config.toml
time_shift_ms = 100
norm = "batchnorm"
stem = "single"
decay_fraction = 0.3
warmup_steps = 1330
Rows from block 9 of a small sound classifier, named by matrix and row number. Rows with one number belong to one channel. Each number is 128 + 24 x the weight over its row's rms, rounded and kept within 0 to 255. All counts start at 0. Numbers have three digits each.
After each channel's rows are labels from the 100 clips, of 14848, where the channel reaches its highest value: "strongest on" is what is common among them; "loudest band" is the band of the loudest frequency at the time of the peak. Only what is clearly more common there than usual is listed. The data: strings of digits, spoken by a formant synthesiser in many voices.
# convs0: first width-9 conv (model.blocks.9.convs.0.weight, 144x144x9, each kernel summed), inputs 0-143
# convs1: second width-9 conv (model.blocks.9.convs.1.weight, 144x144x9, transposed, each kernel summed), outputs 0-143

convs0.126:092127145162167130104181144087134116110102147120141117141141127146155105110146089078136153123118123097115127128156103142152145113116141094154141135119123123164096153096147117153126155155164128058099137123138110147172153120160128124098143161109140133144133124115151101139137075110093117131111129122142132139136134103151117128120117128154109085162139125117132065155121108100130117098098150149190107154083111085111112105166127134077155
convs1.126:179121132086138125117090084078140111119131109114104125110105077094111120150153137044132116091157104126119130165126130142131112099128124129117126103123140116097101119130125116101118155153134125034147109111132129136129091118150119115135130102139131106119119128131100157096105033099090128127116110122126095122120135140140081138117124130091088115116116150107133143114116124144116129120147113091137119143062116111134102120140125125110126
strongest on: number of digits: 3; first digit: zero
loudest band: 500 to 1000 Hz

convs0.28:115134128101116111127108143134054118110131109114143099198095099110159104078137144118126150148107123126120119109099133151106121084087113128130132114128100147122101132117073117091114124103127116098138116126087122172144138162158147153130131126140085118120140126128117120116122134134156104112138135126139118092141117110188118147125153092129117126139142135103126156152123148120119124142157151100033140105152131120111132119082050109111106
convs1.28:157101113105113145109115118174059120090144133107090149143132118128126073120104100171116124159132107111111141132128137107063099125187099125101130106127082124162137130137086131146089126155106146111153134120130131103128093113082156156131114135137113117102161125145129138103111157142162124107154107137086114100139100127129148113135168164132120118126115125143158121118083108144100136114155116134100154134162114139098123129116079149105195
strongest on: first digit: one
loudest band: 500 to 1000 Hz

convs0.76:137146115127131122137125144142121097147122140137115115127156140157120118147136117139119121145087143135138070099151126132097145142083139109141146122129160139147128152115131139140111144086133128136143120004000124137129135149156129119123129140134144115148123156134124107106110142113135128125128146103149139141132131115129122111126137111137114140146097133111107130146131156122141218125129129121144107158139119146116134107143133114127122
convs1.76:127120119097122119137115127104117137131138098121162191136168104148135130095145137126138124121150144112120180121119133122125107117138128142123121108134130135119148141136112124112126105113102114111133139010025132146126169101131134103125133122097106163098100201137130127118199114123143119150095123134138105119145127125129118127111152190126149111117147139115114136114147118109188114133130140114124109125104143124094138121121124150109108
strongest on: voice: child-like voice; number of digits: 1
loudest band: 250 to 500 Hz; 500 to 1000 Hz

convs0.48:110155124138128114125143125104138088129168146113101120137125153162127150127118126138151161173115109107062125121104130124113128150109129127132127131120142131145114125125142125165137116128081118146119101127125125133172125138148094130138131116128024133148143113140054118125126067129110124142131136144127146130127111126142130143083109113129181107121119140127125115124101130113144123102112122164133127158120123097121036133162038116118112
convs1.48:126104103083097079165117081120126142125048072124111133136130142122114104132114126115121036117110140123124140137136133141127118159135141113123072109124110123179110072148134139133146120132102148125135107115127134136120130117091152117110135058144080107116094132132064132116111041123105135088110127139117164127116138150136118120113128118129121083134116108104118132134118109161130135125139134147113131140109121120117107114123106125137136
strongest on: number of digits: 1; voice: child-like voice; first digit: seven; first digit: zero
loudest band: 500 to 1000 Hz

convs0.16:114124121146134155125155161159134119155161121129103126142127127145136136122132136148148148135104101127144137073106124147158147125145133097146134154136126126031115124139157137140123118121144125149096147137122119145128122122021112094101152133138147100131147112084124141135137130091120121135118157154125125124109146143164120074111136127118150138121136167082155131096111103081141079111091084138129127132126099109118133059140143083145138
convs1.16:140129122103113114120122118125124115144135119132131088121057130084139146125101116117116106128098147119140083114121128115124128099108113110132134140117115141123087124153145138139119098066123078124146123098099096093064129126130140132060126100119127097123112123134124114120061122086103160130133140119147130128083129124047114131120139088140111127116128099103125080108111127148147100111079098126161109140112122088116152125133118107102070
strongest on: "two"; last digit: two; number of digits: 4
loudest band: 4000 to 8000 Hz

convs0.105:121128160087172113141134135136138093140101142134139161106143127139152105092115133125144123117117130093132135155140122145184144092198134097133103119103210102132082143096118133145139118183134120169082083135127122134133135105144098125129129132144159123123154123061130128130163120122126063094122109129145159123121124107118119128118092121123151129108140150137120100143136136120120133112111164112147113132117105062153158155118105099085132
convs1.105:155159146068143154121120145159146144145158133116134097138143094112116099132117155147145131087143124143083076135130134147108118142071112132146112124129174126123138134126164118102124138148113109116120127127141121140170139154106135147177125121138107126098104052148074133116057125123179150103131131141087103131131121131124132106117127058092146111140107158101115149148129132110172153160133133079150133117152119142105112121102128158139137
strongest on: voice: child-like voice; number of digits: 1; first digit: two; last digit: nine
loudest band: 250 to 500 Hz; 500 to 1000 Hz

convs0.70:123155096107146144143143122144100130128179153118151128144135123150133153062139153184131129177121123122156134111093121143117150133143119114118148113133129121150116128124143116169149083151128117088131022134126173145108134158165132120125143063099143123149119135086131137129116154137134074205138138131127143157139133103158155136170146117145134175135140112124134144127164114125151141131120129164148120126127136122135107130160103156117139
convs1.70:158149003107134114124149114136102109110117149084153125111137140119129099162110128152140146121111138126133119124111132113047114116128095154127127116145120128106114114113145131100086130104077126088122147129139121120125126104115128149112115146131121100185168127145161131135146118119162177138097100139086103156119132106117142112068136148108078092132112133128110106146113113113129142132133097128130156128156131113125121140179117104134139
strongest on: number of digits: 1; voice: high voice; first digit: three; last digit: three
loudest band: 250 to 500 Hz

convs0.47:128123129100078138093080147133124134166107099126115138151128143072153156126103149125126116139111099141134137147114106146112081122144055092134096135143126126109184092124147139126135126140164126121111103137122144115141142122112077139119109115124132119141138125146145143060127122098074121115124157096093111100096137139112093113122106127131088130087119139116108149136145104090088116077120141119051153092167127149138150127146122133117144
convs1.47:138135126108053133059116143088159128161107211135125119128136182068105140134131125097126128148139125112145127124136144135135050124129069110135090120108123137069107107159134111109115126136132143113129117130131136122144114116146137128121143079119111147143140128116142128135121159103109152151117070147111070139129142146102124139116125131121108179130123148117131125143130141136114127147138120088131139053109125100139134126133110118137137
strongest on: "two"; first digit: two
loudest band: 250 to 500 Hz

convs0.81:131092113113135151133144137129128166142125143120142136141127114091125145085131154114134138111184107130133153146094140155115097124140128158141102104116140157113143164150101148121156160142090091114020142143120131174127124097118036118134123116135122138104150139136135158035137134083104139120120152147118108144129129112126140153150125126135149121093116125112113145112141111140157123134144135115134123124128153110142117120108147063108132
convs1.81:117092113161162132127115178114095120121136146101112112118128166138101144143124129098116141135108123148107117091135108127128164136141145101094148131125123113174113111151113122155155098117119144109131072126128114128099123124139073067079121157107157169110144119077142094148129150091112139130096142118117166128100141136128104091131124135109138138115082152068091124066104114108093120165134171147119103141110109128127150069124135132128105
strongest on: number of digits: 4; clipping
loudest band: 250 to 500 Hz

convs0.14:114167120147144116104118174122119110117078112120194148081150130123183091118147125150135178144107132136120137111144152130124146153126125118074121144092154129136120140147119094116133128137155113118052135136143147118121141144111160170085109159139122171129092130135123171122129110149123098116106159116133136129074095148137098131129114129125128138167148131165135132080109093072137154123109139137093073128150101090140125138125111129133145
convs1.14:130123140123124131119108113126131048130122115099115141145129109103106127099180143127131117119078111118106120086119138164135087105122112075131123144139110101134071148123118163127097091125119133138118136113124138175126132129144100107074140126132118123113128133102095141164138136059117166123130108138128108131088109136127120084081123150136115098128123096092093136103112084113134141125121086128148138080139082081106080085125112141118125
strongest on: number of digits: 1; voice: low voice; first digit: six; last digit: six
loudest band: 4000 to 8000 Hz

convs0.129:120151129138114137126160138091133124137137104116135118094114140149116054060104123150129140132084125107127114118092100135081120144120125133121164143110136157176162139089162109134091110123142113098135078130152145117136115141176111094117113107132150111102124124136085107136136121134121125102123130118138139065126129082120065116139128116143121200104153127113141131125125129115140113100118186084165132122146099115146105130136139077152134
convs1.129:145115073116111126118102100090051122147039103139138119143123054125152132156123109155140093130133164121147129103124132136120121143129081133106089142124090106129105147155083131109179127145121130067129091123135145124157115069162136136152131066147140120133138121112113132133128143153147135117105120140142101126131126125115132132117128152146112127130138126129161129136157130132122125128121103140102116110097146149142091093187109158122135
strongest on: "five"; last digit: five; first digit: five; number of digits: 1
loudest band: 250 to 500 Hz

convs0.79:133124153171153103131167082151165116146143144151146129105136129115124125107119104063117118144130129111139130109093125120117145120147155120131156128124140129156168112137146109146133146140144105045126169136131114137156155110174156137131173129140121119149035125065126123140134097130099098165128161125128153149143123101139115139151139129135109108158118145118138091115121070120160146123114114158188114132148118127135135141176141122159116
convs1.79:126144136108131094125121107135144124141150126116124137138136119116112131129130116005130134126107115114137122125141134150149120129128138131112132115138126120134125129109137142112114108098134145000115111134126132128133096098147119122126120132122126131150162131127132135128140058136128122142118130132143131148120120121124024132114128137144087157136117129137123014112104146121132127106128118115131149125133122130140142132128138143131134
strongest on: number of digits: 1; last digit: five; first digit: five; first digit: three
loudest band: 250 to 500 Hz

convs0.41:141133138143141147097119157139096095104131151148136136120142138162134115089126112155124134085102124122131129098126114138171118131149118103133104147139144128139134147091126119102141153125136117137126104127139129142134161125121142125033118130118137136107147129092135117124123130055125105078141129136177117126037110141126093136141114140100137134130092180131189117159130158060163102137114101124155136154135129072131141108142142135109121
convs1.41:175127128112127120142104126119095128135134113122147109139115090054123137138093128136128135095138119111128113132132130122131081089118149134128122117131116120109074140125127136115107140106138154130131112129126131131121143131133156153093143104131102117104121131092087121134097111047157139135141094093111098131128139143140130141105122126137116067143144087082100145127149130157138117113128119092131134060126121041120037101125115115121122
strongest on: number of digits: 4; number of digits: 5
loudest band: 500 to 1000 Hz

convs0.33:108129127125102095126125172115114084113120117113151113125128140135068087135098103134170130139107150094146137110138085147124115121104119088126100127118112037125123188106120130135154158141137075128145131140126100081163171135131117067126123117090131108132128128124121129144128117107127114135105137188113134142106086132116121141161111105092127110143079169127058108092127139099115134117099116129110094128127126125110121142113119128131110
convs1.33:115130139094136138128116104127109144133150108117086153160126091113144115135104157129097090097140157088119133122149122116149123117130121128119127147097123140120147153165140089122106112162112113128101146111130155137113144141162132150146151114124078137132116117148129110135128104134127150117142170108172114127103140152119135051113174145153139099126175027126129135161141147176134093213116150095149132135140127141124124096147162128147139
strongest on: number of digits: 4; "six"
loudest band: 4000 to 8000 Hz

convs0.12:114138167165079133081181112168124110132140107111115121147126087144101131139115114109119140154159121117148117118120105131113073114124196138133134122114120130164092081122143133106133144126197110118118156137137157115099127124157073133102148150123129128118139133167184134081130112113126130115122110129104123053116120149105119108155119127121093071061098151145117130122131134117120130143117149168132121162144132147129137144142145147132109
convs1.12:154134124136068125048115078101112137102108170119125129144126045140125101129131154134126098110141143111146146088138135144112054103130154118124164148127139131122077119156133115104146097123120103139136116131127122152137131134129128144120132153127098136130113132114144126146120073110105127057122110136104084128111145144080120117121136138131132048139158121096120128145125141132118129143135098163134130147132112113135125121108133133062138
strongest on: "two"; first digit: two; number of digits: 1; last digit: two
loudest band: 250 to 500 Hz

convs0.22:101133156141154142099139138147125181138082124161125124116127032136123129125150121131120125118146118137143115096151097095096100143128159140112151137116135129142124145123121119068118127121172131192139143122130105088115121111163088135128148123115151117205128123147154114125128125127131150114109111094137164155141139098045142132097090135171145159115123103127131132151128142132116133086114149162088154152108132144127147117120140111112151
convs1.22:162109120121142109106123132075154118112104131116124138120111046118141125152118119119126146142128153135111109097129115102115103086129126117107123100133117130128111152142094109068167126148110101174133134131133118111126120129119129094124122109130116138131125133102147135151131144134096122122137096095108145108096132100022110102185138134148132114148136106146158116086101113100153120141145079125127078134112130137145140146106123141045098
strongest on: "five"; "seven"; first digit: five; first digit: seven
loudest band: 500 to 1000 Hz

convs0.130:115121108093136094112137126158091118150140127111130122128130156142161099088126134112111111162152140129107138083050130145148116161127144128139144098122135116141115141124153102065136095132164120125116051137116149139097103145037123103140137115110143112119103122090147136106129049136113104108122116152117125146128133086080082147111127110138119129121135137113124118121153107113119131135130093153138122164142146122122067133133127136102134
convs1.130:128121078092133108142145121165031136171120104129122124132125099128134121141113076092139139087113120122131122115132134118079150094125103130108140138109110128092123123158161124148078119121100100179130089120121107136120100121122110148140139141136151112072147120130126136126127113139126137156008104132132109133132129131104110108113132136114146142129154123131103112136113125148132132110132138144101118135160134128123119129178089118124070
strongest on: "five"; last digit: five
loudest band: 250 to 500 Hz

convs0.95:111117170147134105122103124127119138128156136104123131134136134171113138154128150126116141128101135118147112110123116148110152165136124169154121138120144151062178146108140134150125135130123102130097102133125162139144140114049098131153126029143147156125152135168159132101137173141155139178118141132145144141131152126143105127093098139120140195071100135164118131159132132146136153123108140159139124093117145149137082164127139147142135
convs1.95:149155106136145149129117119129099134120117127136134142121132128168126133120135136150119137150107096132095114141147107111122126157128110089135149123130119106018114145155139097127132115157131139126130144137120102124132158121128111139112132017128132138115133126074122121173138143105113135097149135129101122109114160163130111143089109138091103140080071111096121113140152151098134143138128112173134129061122113132131075097139125100121134
strongest on: "five"; first digit: five; last digit: five; number of digits: 1
loudest band: 500 to 1000 Hz